From a checkpoint of a small contrastive image-text model.
Data: trained on simulated stained blood smears, 195000 training examples.
Rows from block 9 of the text encoder of a small contrastive image-text model, named by matrix and row number. Rows with one number belong to one neuron. Each number is 128 + 24 x the weight over its row's rms, rounded and kept within 0 to 255. All counts start at 0. Numbers have three digits each.
After each neuron's rows are labels from the 100 texts, of 14976, where the neuron reaches its highest value: "tokens" is the input token at the peak. Only what is clearly more common there than usual is listed. The data: simulated stained blood smears. In brackets: how many of the 100, against the usual share in percent.
# fc1: MLP up (text_encoder.blocks.9.mlp.fc1.weight, 768x256), inputs 128-191
# fc2: MLP down (text_encoder.blocks.9.mlp.fc2.weight, 256x768, transposed), outputs 128-191

fc1.360:142130172131144113126124137125165129137107095163141084155124151137149108137161135131144182065163089129163097130133127120104095135114126142116166148077151150114126138113125120125098078093112128
fc2.360:095149080153139145128119156120072083156130122105149141160130120117129127135104160136153122154089126104121175113128131126139127150145155134104121155135122104132174144137087140114147173132105116
tokens: "orange" (100 vs 1.3)

fc1.174:116112123118150133124120126130113111144134128112141122109119120129178108116123108097125096131139129115166123121129142103136170110149121107134112122100097116140125106085161158109128110151124150
fc2.174:130097135075077109122143112115166156117115116111094140122149156150091158112151136171108161150150136137129094179122111146104076129123107123119142102134164135126112129149121131110124147121154099
tokens: "cells" (100 vs 2.7)

fc1.635:116134130141124111127106136120141142165137098131129085127135141160088121128159153119170149122130075128119122133118116166145088136128135142135162158137168140120122144138112118125142120087125120
fc2.635:112167091161135149157139124141084090136119136117150127131104089117170076123097106101163100101098138103133156094146143101143184107128144116132101137104098115145155117135130141138131128134133142
tokens: "orange" (100 vs 1.3)

fc1.391:144087139136173121153129078124100122134123097135142153097118114108122116184156100129150128097121129141140150131101135144133109143107146108164114135085130106128113098125113128162118070112147161
fc2.391:100135111112121110131086128098121129147128097121103104127132141129116159111138145123132127177113102130090156143118125135134143110112114113159151130078162134122139154095097151090147136091124122
tokens: "with" (100 vs 1.3)

fc1.231:134129135143125111111112117116138161136141106128093106147112109141087143145156162137161156152133074132094117128138115154136104159124112140097159132128155156115132144110099153126143125090122123
fc2.231:116157113141161128168123116142089107128111110151147130125126094114167100142102115091142079100117151118144164109158166114143176108131148114145093128080095126114153109120140160148122098134146140
tokens: "nucleus" (100 vs 5.4)

fc1.696:156141119125122100125118146124110156135130136132100144157129116145074144137129129121184135161105065144104118149141120141143101132122110105126162147147139159146152123132094114109148174100103117
fc2.696:125144161141139133145122100133151133097110114161149132125150132123183106115112094118132124100122144113155145122142166116146154099119125121138109101108096154114123116127147116174116071141168128
tokens: "small" (100 vs 1.3)

fc1.684:145121117119131116107160157121158158143146130168102111142143169154130113131171172153116156113155128117159105142144115142123092167098167110132122117110133159124156135139133119110114124115126124
fc2.684:100164097182141111122111111125084100162102110157169137178151145105140142147094165111162131120124119137166168109138145121158092126153153146105140157116096129113180122102113124142122144142120103
tokens: "discs" (100 vs 1.4)

fc1.459:104106132103120154151145129113086130141139154100141130106132136126138074100118125112104095115138140135176129115139142103119149130130148131131112120095093103122111114111179140130106118149126107
fc2.459:110129112108101107104112128103140155138127107140115116140155150137088181123133131174132166168145135139135135177096099134117061150134122128124155123146165143111101162144103118143159170105129115
tokens: "cells" (100 vs 2.7)

fc1.146:122119141142134119099153129135160152157121127154120090132120146180083120107144165119151161098134091140137126136098136114140109146136123148132164131076153133102126142131136109127109112092147114
fc2.146:107179062169121139135149109137072103128122138109124149133096087109169125164100126134134132115123141105122129100145119090118117122133140108104103138112120138171136122138099140141142159114127153
tokens: "orange" (100 vs 1.3)

fc1.714:095121098117059116116161165100100133187115131167145106076182156136157081104130130128143146137102132106119148109091134137118133125143123115143101110146118143155143146153136131163137141146160094
fc2.714:148113146109113135119097157116165154088126125111112109145148142107099145136137100153140125153157127173144130122108152136130116115120106107128110125173142152136117160132081119102119128120163107
tokens: "large" (100 vs 8.1)

fc1.661:151110153124170145100116109137133132124127091144103104129141138142080113138137103114143141127141116152142159113066129120159155129106117172172138136142153152170125139143150138115098091089094138
fc2.661:098142094142143144152104146120090083126144123081112152109121090140130122131124155129163111159092130109106145139155111108096177124136143104158106134108157094136166142104096170105138151105092131
tokens: "with" (100 vs 1.3)

fc1.461:144157116138113132142114108119128132136141107101102110143116123138081132138140137126159165141120098157104107130137115160122092153106107138104166155145174151133135135134101116100134139111149120
fc2.461:113142120148141127148137131147109104137099127143150128126109111123164080132092101092150098088111141123146162099157156119135189088127141119126114129100092115125144116120149126136120097145143144
tokens: "lobes" (36 vs 1.3); "only" (36 vs 1.4); "grains" (28 vs 2.7)

fc1.621:096131168108114123118144129130132124150081124132121132103127164141177107114115104130103127085158119104119117072100157158082126069145098107140126107136134128126104105132183118105098087146151124
fc2.621:122094113107086128154132167127120124093112111127128132118096112142089118138134107146120096169081118146124109157134135117135142107125121114073127146153154097132124132147107130076126149126131155
tokens: "orange" (100 vs 1.3)

fc1.200:118168131123153120141153132144157111145134188126117146134112110175127131129106116140131132121158125115164112135167153119095146102159138114115151116130092117132155113150172149130129188174140147
fc2.200:153095153112073128102106131111193176113134109143094126130158136133130118127154109124106168132141143108138126120126087137103091135106128175112152122174107136119079140142106096169115117153129149
tokens: "cells" (100 vs 2.7)

fc1.53:150144124149136120121119121141143151174143098122109125131124108134058150123151137107172158114140101135112134134128119154127108125132122116122166136121147121130108145124146109123148143115126139
fc2.53:099172089172146149155147128134088097120127146119145129132109084121170092127088114106134102117095144114139159114148123095118175118133141130105107130113109107132145109131121143150129121132120123
tokens: "teardrops" (100 vs 1.3)

fc1.422:133116179130104141134122164145110135137114103105152120137121157106109119103092140137149134117125102120121146087111125128150149081080088092151142135110115133156100142112141152117096105124102131
fc2.422:117118095127128122157098126072124130103139125100121120129148144132108148142129141162140103156132141161140147175137120143112116172157118153125124105136166125133154156132069121131151162119129083
tokens: "cells" (100 vs 2.7)

fc1.708:154083157106132136098116133155126117131097128090133117090114109139122108085079128146117150118140159109103111122107125129121160125130109117171131143099132122140099125100179161129110099146119150
fc2.708:126119110132128130154093128100111137123154106109109145142107113148091142131139135128130081168091091154094133151164123127128137149129134120111136140130170101118132150136097144084146147094112110
tokens: "<end>" (100 vs 9.5)

fc1.265:119114154120123143094133131154178143141111114115121102104131161177089136107128132118141155087134094123120122109112130153107101115119082124135169116090177132120102137134158127128090111114138124
fc2.265:136140091156137146149157156148074094100127133109129140129085086111150102150111092113118079123102124124114124114151135109117193124147136095105112152132104102151124120146124142101121116121123168
tokens: "orange" (100 vs 1.3)

fc1.51:107136080116118139134160173102121135153111159156127124157127084148091137130158125135141155169076111138108144154124110115111110151140153124127111128110093115137135118123077147129155170097131105
fc2.51:139121128153177121137123107116120114080121103092118169119144093123125154147126138118104098134125134142166124135138136128102191120152123126155120111103114119138138113085090161110084091143133138
tokens: "lobes" (38 vs 1.3); "grains" (37 vs 2.7); "nucleus" (25 vs 5.4)

fc1.634:120128128149111146144120160111121118097132151103115135138110114160098144127095132091130121153125178135062129156157096143135145153137108150144128147156129134159163092122112108122145153151119100
fc2.634:136102213069118120100112131132177154123116101149128131106097160144124101108148069140125114095158103152118122111111171163128136085119114090157100120125155156127116111127190115138113075124164153
tokens: "small" (100 vs 1.3)

fc1.331:137117126139128147131137123152109110130107121103114126106150112130144110103131125099119102147142141134163144114145122100101140123158122099170100130097118090126140089142141140142148128176101114
fc2.331:123109149113108102103119127095150159138134127131095106137139167126105178123156148169131162149163118136107134156097117137131081141116117115133143118140165160117100148142122100119129150102147108
tokens: "<end>" (100 vs 9.5)

fc1.69:103131083084078166108167161121111154126115141153146123117171140137103147134134134133143147168120137148122156152108147122131105141148136118107100115121127113114151111166078122159161181122129133
fc2.69:155108141145167129126112138126122114079129131077118149117162100087122151164133118134105121153132146146145111118112112138112185142157108158139106144154106120132107131077068137109103097152130111
tokens: "kidney" (100 vs 1.4)

fc1.320:128127116111120120128101143114118131112129134085114120152108113118065159143135129132162108139079086132084132149139105133139107158117103127134138138157162158135143124119093127121140163122118136
fc2.320:131143149137155129156123090128141123105109115155132133125132129133165103116102106105141105084139129142149148137149171137130162113115138117140106099086124145132140099127156121166132074133159104
tokens: "small" (100 vs 1.3)

fc1.631:120159105111120140122143149124159143147113113178126119127127092143115157122133153124122143128150108143128113152149127148104108174143125100127112087099142100101135142127137159177141113131128134
fc2.631:136127104145143171143156117143073112101117129102133163142106074112136127139117143110079110120129148133151097121144118102100150127147125149109116164115111113121103069120127156100095114137111155
tokens: "<end>" (100 vs 9.5)

fc1.214:120121117120164116102149094105140129132093152141109108125162151143134157161121163182103135100176136125142101109132151141145075125149136131088150127133163148143126135149098090170124109114114118
fc2.214:101126138127083145158146161125096100159110123138149136140109088098133097116133122108137108149080169107135151109139118089130125124117161135080145146145105096148154139184134145091123148166113160
tokens: "-" (100 vs 2.7)

fc1.498:145145150157137103092153146135131140156140138142124086124147147159129125093118196114151144104154144135159094138107101113144136103167129185127135146080114127109144186105144155121090090111116117
fc2.498:117188089181136183132132104111072100125140125102149127145125078119148108129118123120143111114129155101158149136138124104105131097148122137142102145118142106149150091135099149143141155114120149
tokens: "lobes" (60 vs 1.3); "nucleus" (40 vs 5.4)

fc1.439:138114126155130140161100105116101096140126128091121104097109100146141089150124093140162113119099146154098136132126123132119113130121154126145124153108103117146108101105089148153138103096165135
fc2.439:144131132105125109148084147106149146129132102124095094126141148144100126133145133123134079147113111138100143113153145129146153116103100096151129133096140149137131157103071138103157121088136115
tokens: "<end>" (100 vs 9.5)

fc1.307:134137121118094133114144105103134154130137103127100120132102129128096134151164149112151162125126095122115084137116105163110072136112123126112167165096160168128135122139133146147141121093121114
fc2.307:113147100159150132169117112134078099138112111142170126138128095109160107144102115098134080094105140130150155117160146119139161096129144133110112151108102117112147113114131155128126120151143137
tokens: "<end>" (100 vs 9.5)

fc1.101:122138127071161112115141119161114094131088125118131117111104135132135126145107136110087134171115087104159144154141133163098131128139120052168078105134127120138134116111168126122148140159136158
fc2.101:133100164126126131129128134145148152102120126129119149116126122105142110119139071137085131122134156149094085135135122107113169101110087159098146127132127110106048103107139117121099070127124152
tokens: "grains" (100 vs 2.7)

fc1.536:126110143140120110088129151106130158138116091117112094129126107153072160142133146122180144124135078128103102124119107129146088165117125122123153120111165151087142140125123125154117146084121130
fc2.536:109156103178155133162122114123066099150110126132173125148126112114160107142098129097149101108100129132161182110164143104145159097140148116114112153113099127119176123112127147138130124146132130
tokens: "teardrops" (100 vs 1.3)

fc1.600:123119130139098132137093113126118121144130133164114099089172134135154130096128137082102159168116098108128107108136167145162142136143128102135109151143090143170137126128172102120205116121121170
fc2.600:121165102137126150116104126129119123113134138110156113177148147118149137150123132106103124115136116108134145112162122132141062134165108122086111151174106163128146158131121102074158183119125101
tokens: "and" (100 vs 8.1)

fc1.236:112136134098089149141098124095141095141142124118131100088179169133144113111122138129085180177126111116111131135146127140122106134155130096172103145134113174165153124135156122108170124097121140
fc2.236:133157130142142197123125129137105112135110130097153096163142112103151083140115107097132131118146121141150126088145143124133096117141134124133118144164072154148140131094165111118151111123144149
tokens: "and" (85 vs 8.1); "only" (15 vs 1.4)

fc1.304:129149148152147130111125123160188160110132087179103116146129156152117132134159136155142169098140078132096123149097148108149129151111129162126160146109137124099148177158114114119108130098101113
fc2.304:103140114103114147131136160153090073168148130108148148146125100125143098112126159115153116160115133086131137058142125116151157143151158111164088147103107136146182138128127154142112166136100130
tokens: "grains" (100 vs 2.7)

fc1.283:100109132136146127097163130125151136182154099107120103109132136157081134097158178105160141129136089121150105131079112147143124124159140162145151141111143129118129183132144144143127122125117152
fc2.283:094182090136122142153152132144098094100149159125122123127105082129170114101102127117156123130110157121120122124145103074115148118123143126112113128085130132125138108124126161159143154107102112
tokens: "nucleus" (42 vs 5.4); "only" (29 vs 1.4); "lobes" (29 vs 1.3)

fc1.663:115124138112136125072126114140157159125130091146099112124122145137118130114143171160151173118158075148122118138111139111111090138125138144096173158095148146122160146119120125131110111099149151
fc2.663:094159103160143131157116137129081081167108103136165120159136124109163115139091135100148089113097134098150176083153145119154148116135161119111106151111092122119185139126113147139133140155129110
tokens: "lobes" (52 vs 1.3); "grains" (48 vs 2.7)

fc1.495:085138102090068122115144162130121128155116106149129094117146165153105123061126164142155131128102093144128125145122164114145096140141147104116116126120120135134177126137107175126147132098166107
fc2.495:150095146108128166133117133120121121061117114085122153124154098117119153148141132162113140167157145153165108143124120139117140163156122165145127159147102139149118121097065155094127130126123131
tokens: "only" (100 vs 1.4)

fc1.376:130111144128122130147112074138146085143100101143119126103122149133118114156146134101150197135145073126149117153144163143094104157101144062151111144099143131144158100121185105129124095127130180
fc2.376:085124131156112124107097162122110122158116122125156122184125136104130137138111108125135140122123156104124161121120128131149101093161136166083163133131140140120141149116100092107126176120105103
tokens: "<end>" (100 vs 9.5)

fc1.646:128124168132136091106158117130177166135144107170128117143106137164105124117153175139136190107139110134156095157117131122109097147140163142088123126109169136108133152131103134136121111074136128
fc2.646:120159089169150142142118142137063092161114116131166130161127120104166127151093138094138097109096134118134165090151143126151122129136164142100132156117091121120168129125122141139127137141117126
tokens: "orange" (100 vs 1.3)

fc1.563:107111145116173143146167095125117121151137103100133152137099110117140114169156097171177135123111141128139131139097134129145091138109177134139095107127131126146142113142118089169150140121137130
fc2.563:107079138164189149105165121132116151144128102090120118146129112119142132133123104102150168128117110150146130129066133117132139094121153154173149099099139135128116147083130114122097098131136150
tokens: "cell" (100 vs 8.1)

fc1.584:143117130141105113115127121130141163128109127086131109155121100148100136139129141152160109140111060140082103140104112161133097133094102126095183131123177156155109143108100147114117152096160121
fc2.584:142153129153130103174116104116132128136101120162146104137132126119157103136096088092156104107093128127136179114152165135162144127115131129118151124101085155127149135141114111150130072150158138
tokens: "nucleus" (51 vs 5.4); "<end>" (49 vs 9.5)

fc1.286:110114118151109130139097126153189119131129145112121096079118147117113139120144151113123094092130112088094153133160132123155106142119129107156105142150170166126139133163087117130157157123158119
fc2.286:154133163126124136110143118155138115168129131153131121132077133117121077109103097129158102093149091126108113068108130138134165118102132078146093143132134141153132103142176114150124080116123112
tokens: "grains" (100 vs 2.7)

fc1.592:121152131134119133083109140122115153133133115105100146161107110126078167154147129116168129150094075138084124163141091144122127152095125094131156129138156141136151120145092126117145167128109108
fc2.592:129144145119141123125129086122160141120122119175141122123140154138152120110106124114122117089142124133173128120124172135144123106123140119135115088087116158115139103123171124180120077135145103
tokens: "small" (100 vs 1.3)

fc1.13:128095140123112135141106093152137081161097106140118137106111144121128102145142137085139179129128086135135141135130149134103108116117149062158113136110134110153150082123191099149117087145125188
fc2.13:101115131136105121112096145113129135128142099116131122164129140125106144125133109146135138147134133131108132152107128141130106107141123153111143135131181140113126147135098114084133162096107103
tokens: "with" (100 vs 1.3)

fc1.161:151128133125135132089127142137136148158143119107127103122118102134060148116164157124173154127151065147104109119091108148150119139144130139136163155131157164133103155111147156116130122091121151
fc2.161:114179092170155126176139108120096094100121122133139133135133098105200114142097105104152102095095143111133157127164123092138159128132147134110124114097101120116139132129113130161140123117135128
tokens: "only" (100 vs 1.4)

fc1.717:148133135120122110137090140116114156132139139091098126153106122135064161166163144112156148134124106150073120152132120136136088164107103157095146140154143150152123110129093120123150133096131113
fc2.717:141142155133153136145145109135122124124117126159149135119115106117180100121100097098127101083132132118140139100147151137146152105129145135140120121100092126123125106115165125158121068155126146
tokens: "discs" (100 vs 1.4)

fc1.698:091132139112084139138103127110143106147123127146122072099167169154146114094121138115124165176132075104120106120131147116160117134146133097150119151136088179162172136132164157110185143114134131
fc2.698:124176125110111178118104129129122106127116114102169103182144135119162115123119110124119124109145123102140156093144145136151063119143117126108102165173091194144164154111138115107172157111146112
tokens: "and" (85 vs 8.1); "only" (15 vs 1.4)

fc1.113:145123128126129127101138146139137148163146098104131098106137128148064153120171155150171164143129062128107117118119099155145093144127119144120144146131165151143117165127129129139134115095130152
fc2.113:109171096171138140159146094131090103121125136151138126146119083105197094131093096098152101095116140128138153114145146101136161118116149116113109130099111127131146113146117135151138107125137126
tokens: "orange" (100 vs 1.3)

fc1.671:155136149133121122124097133111117170150145139131088117151109104143085151158145147130183138141119077155085113140115120157138113141123110135111181136146150170132137141100113129110137123089128116
fc2.671:121153129147156121155115106141127121127117113138152116118123118127169092140105092093134090094099132105131161102171164124150184097117132120129118111093099134119143120119138119157125089132148142
tokens: "small" (100 vs 1.3)

fc1.742:129125116160137125113142147162133117168142139082122093127146096140122161067093132100160127096164135117151110152092111103117167093170114220154157133102118136146126156125131152104104135129104115
fc2.742:119184081176157158147137087124099108120147140100113124116111083146152103099119112127156111104111146115118142163146095092093141101131130132141140114109161124127139097125145148159146156080101140
tokens: "cell" (100 vs 8.1)

fc1.253:095119102096138137145100125118183113111126126088097137098115147154145111125136138154111114147109131093127127156176108109114159108106149118155094103123165139113175099146141098138174136156095117
fc2.253:160122127111132090098138126154135151138102123157130129148107157118100140146101133143122124103183122133126112086131133152128112097132093116118155101112139130096100112095167112136072133127145115
tokens: "only" (100 vs 1.4)

fc1.329:130110129107104106120129128096139117175138111143091101110130150125080168120091091162119131132117125154144128100115145097081100117129122125117142132140142162117112145151112170089068111086126172
fc2.329:114154127166119118146099145119107112148097127127152125165123131091125111135093139120155113136099132097166183107139153120127141133131146101124122152126091139150194152143084129118133150177130110
tokens: "nucleus" (35 vs 5.4); "grains" (34 vs 2.7); "lobes" (31 vs 1.3)

fc1.137:133102138120126109094116125117144124179139113152128092108176172164126111099136147140138179091160089147157126129080115111138090117124124149132175161094143156120114158148120126133109106094152146
fc2.137:107154083160131154152130141122061082148128111107146122151123093096141113124118147112173102144107130108150158112131145104153141135142156121130102160106112122144181140131078155120138165134123115
tokens: "large" (100 vs 8.1)

fc1.556:132139158152124099111110123126176142133126093138110103138131158137098149139136125148148170129154101158101121155119099149123099145094106139109176147139170156106141143119113115127146117093110114
fc2.556:108156107164152133156129134138088097154111123136154123142110108117169089136094116087155091094101131102133161084142152115159176110128152122120115129097100117128152134137136134148132115137129129
tokens: "kidney" (29 vs 1.4); "lobes" (26 vs 1.3); "only" (23 vs 1.4); "grains" (22 vs 2.7)

fc1.351:108129117138085118125100116098134133130139128104114120120117118132092156155118134144135135140096092145059108139097094157125127106086122121103142126138174137126118121139090131124161174117142129
fc2.351:138157161139156123129121120141155148150125122159155130144119142106146095132099105086150082090151108140149162099138180145150126115129148125146115123104106163107161129106142110172121078143147104
tokens: "small" (100 vs 1.3)

fc1.306:127128114145116125121144153143122145134144133110132125119120111147063150133165176120154152117098069131110121121142108161145105145128113112121151141119157126119131132131126138113149166120145107
fc2.306:124145093136133165142163115144088096105120145108113167126110071125160120111106149125111107141151156137145096133146109101105149153162141117131081140119102108147119077130117158135123112132116130
tokens: "teardrops" (100 vs 1.3)

fc1.424:125082159125134139077125143132136148201130124113130107100108130138093137098112165097179126096136088110110112136094138133139143094157139141174139120123141117137120166142191148135107098136119158
fc2.424:107177059154109125158143100108107107086148151140095102123137086125166136129114108135148128136110144135113134173141084100104115122112149126104148118103166132127112133129117135172167157082117118
tokens: "only" (100 vs 1.4)

fc1.479:118122115108064142141137094127161131095141137164063102137133146140143107137134135137132099181145140098141110136150141094124152124088135125121081145096133147131163133144120114151146135104094120
fc2.479:150126102118128073125116140159132129129103152146134138137102132124099125145116141144116120104145144131088125099141112139103128104136096128111165092103157103076082124110156133129094147118125125
tokens: "only" (100 vs 1.4)

fc1.540:121164086107177166129114131154109103108117155099116159094111113148115140123144154102139130140093155113086136145153096133125171143164090099143067094132121114130156100144176127149140152181136146
fc2.540:139108173112114111095159115134183171111129127136112148096129134116135121114154096140094146100171140155128087125118116121099112104107108117125129103135145134096062099124161093130100089125139131
tokens: "large" (100 vs 8.1)

fc1.595:131101125101117171134138133146097123081155123104128138108132100100132121125088120105123087150084174114088117126163117098114172133117111118161099092135117090156132103114156132100163139194134133
fc2.595:145114159119143116117107079107170160108133097138096144105152146146096158121148105128119125124179120182126121168141143154109107140114115104156124109113171141113096104103134133126142067083151122
tokens: "cells" (100 vs 2.7)

fc1.620:118125095128137101128153142133116121144102135115115123094115132134173096125125135152120123141158094121186123128166139115108145121100159104109140128123093131119155150134156141119105103139121132
fc2.620:112085170093072119143124145128126139158096096123117118122145133130115125080145127143131140155102140103097133137116139131106110121130131139081164145132142117144120116165140137076136132130130162
tokens: "kidney" (41 vs 1.4); "<end>" (31 vs 9.5); "lobes" (28 vs 1.3)

fc1.695:119156118144102140114124117131117125137149126099130131150098108142056159129133121112129126136085084115085090125098130142158131129093104075114151120130145148159124110143142154089131126112122110
fc2.695:129130155132115111116116123100192135114122119178148122133151163103155114125103102130155131081134141133158166145123157147138073101123129145103135105121121176098143143139133068178128118144168098
tokens: "small" (100 vs 1.3)

fc1.346:105111179122115113107115112164157129120131116132088109142106164126185086068120118133104128084156131136152107107121129144129145125135085123141166124097145145126130120142182144128064097129122110
fc2.346:109127131093080116112106153110143119149135130134114116141130144148098125107140168179142161165120122108115134124125109114109093111136133081115116130139165120152152145172128136119123192134113137
tokens: "large" (100 vs 8.1)

fc1.263:082109127106094103153166137124149127147127131098113129094131123150150148106167147127079091106151133088141148104143125129109126075156169113133100087114146141087131097155172111157164150142178132
fc2.263:155131144140132139124166122157114158137118137144149141128103100111140113135096076090125110093154144145135092100124126122123143105139115139119152119134091122104079099121169113122110087155160151
tokens: "discs" (100 vs 1.4)

fc1.503:116128100148118124151119130167127101093129155109114122127146103131155145098110136098101091108150152103164107154179128097093190111148096173149121109094136106123127102113130140117134151148120120
fc2.503:129169102172130144091149060096126132142133129145098113124090120150122138103129124152138162108141132095128130154125107127109087104122114112165150098124169123138105099154158111166134153092108149
tokens: "kidney" (100 vs 1.4)

fc1.157:093132121082125131095152152122162135133135122134110103121106171167152150141146136160116146145176140102142135145158124137123082112132169136162118115111145131092166129130163141123128114159139144
fc2.157:104173108184146117127119110119091106139106111162172135179153154119140152153104160122151128114137133134197152106150151127166117111155157144096133166126090132117188126109124127132111152132116089
tokens: "with" (100 vs 1.3)

fc1.679:135154108105118123114113110083105126137129123095092120148108097163088138135113128111156136179095129149109099162144124144137097119128129119094180134130139133152128116129116103139157147120138111
fc2.679:128129179122137133135129119144173159104112121146139135100106149148146095110117100119121101087148134137138129123149140141116161081120117118145106098111110138123103098112205110143108069147149147
tokens: "only" (100 vs 1.4)

fc1.662:161134142141126121136124132128112137127131126110101103156119097142081131151154162145152162123115085155098113123141101162141104150111128144108164161134176136139122128117105132106153151093119128
fc2.662:123146115147159136150141106148106113126108121137145140118110098127166093140092101081140091092113138126139146108161169122133182104123143117133107115091086122126156105116137146142116079137143141
tokens: "discs" (100 vs 1.4)

fc1.541:080149118091123119127130133129164091092132146134097142128134151143154099124202160144088146195138107133117133146175127132100116167103135079131091126086125140128158091166114120135163138113154145
fc2.541:149145131139150098119139133162101140138096129131144144138101101109100104126107117122115103104153163129133108078133103126107156098144114153148143114081121116076093103089162116111079125132137141
tokens: "only" (100 vs 1.4)

fc1.97:130137102140125128105127110130150113164140107092127098122155102140091161141144132099168143124134106136117100129123119163123098130131103159133181162126155143118132162115144127122121154089118124
fc2.97:114183099171152158149145096145082095137132142121149137140097081131164094118093117093156111089115140107148151128145139096124156097130139118123108137102118123138152100122137145153130133127121137
tokens: "lobes" (100 vs 1.3)

fc1.438:103127119106144129083139136154156103109117132109096145078108131168119148124127155155119145111137146110133120144182114171123155149148106111141112099138133079112183093118183103162126146160124127
fc2.438:155110145110112136092159107135159165126120138146097139123101142116145125137142105147103146083180124136132084090115119134108096123098102104119111108159148150110086094143155095143096114139170125
tokens: "discs" (100 vs 1.4)

fc1.189:140108155146125129106116139114144136144140109124092111152095156151081144153156141136164151091117089154100108117118125139116111109109125108132194123141180163129124150117104126117135120088122111
fc2.189:098171089171145147162138123122077088126116129121160130149115090125155104134096135096149089121097136118160169120156141113132170119140159133115122142105093118141184124121123149144133137147121126
tokens: "teardrops" (100 vs 1.3)

fc1.66:127088154117132156152120104156127102106115112135126123111119111143144124102111125098130111082103152098110146116142102136092153113124091119170104131130112104116112089125162114138117086146085153
fc2.66:123121114091107131127123157124146130113143129125119134122104152164089122117144132168121103164081102121079126152149126121118153126132133115098125138133180112145133153137144144083153159098111122
tokens: "with" (100 vs 1.3)

fc1.748:118116130113120134125135139118104102162119131128143124081157113110173088096100148116108125115120160108173159122120163101097130101154128109153111122106103130132141125135124156154104093146141132
fc2.748:133112142100086118116102114090157153119135112140105113139156150130090186112136138164131141159144118139136130152099141135147085138118119105136137124134157160133134158140091136115131139113151103
tokens: "nucleus" (43 vs 5.4); "band" (20 vs 1.3); "two" (19 vs 1.3); "lobed" (18 vs 1.3)

fc1.75:127117145145130152105132124150140141185143103103100090100110127132084141087138174117179145105140087136156105129067117124157124084150131183173168148109128149163128160148151121146112113142136118
fc2.75:100178077146152131177151115125105089094151158107112111122120081129166105116095119111166103136113150134111123160156083078110138127126141121109135104086131127097142127115123160148143159093117107
tokens: "lobes" (53 vs 1.3); "nucleus" (47 vs 5.4)

fc1.349:115093147144163158104111145158152106120138117113149105136107160127145096087100083116105098089154110116091139077121156148132136132141096114142118146161120148115100143115199137116101070154095145
fc2.349:100116104097091105108123152127135120116134138128104116135133158144109160129140152179134164163142120134132112168121092126124081147131129119101121125140178125136135153157102122139138197103126090
tokens: "with" (100 vs 1.3)

fc1.456:123146095138144122097130171139127140124133157102145111142167108155158136070077115124122095088157176108149107126122122115115170103162084211116146111111116129107102165106109156093109142139103100
fc2.456:135167102193138160097137088124116137127142132111132115136111105146143135084119092124134133065151161109124138147126111119104129073144098167144159115128169128135104093135155113151133152092105146
tokens: "cell" (100 vs 8.1)

fc1.514:143089150118119140066148159138097138161121098112118115087102146144099154107076113100154118126124104137094107054072104131144130083156116128170139099139130134153117153113198143128110121135114098
fc2.514:143138108156126096158093159116106140092125113162146099142111132141118111148118063131151097136095093145109134130142149145163138095101104091083125140155147139115115179147107128099145127087159149
tokens: "cell" (100 vs 8.1)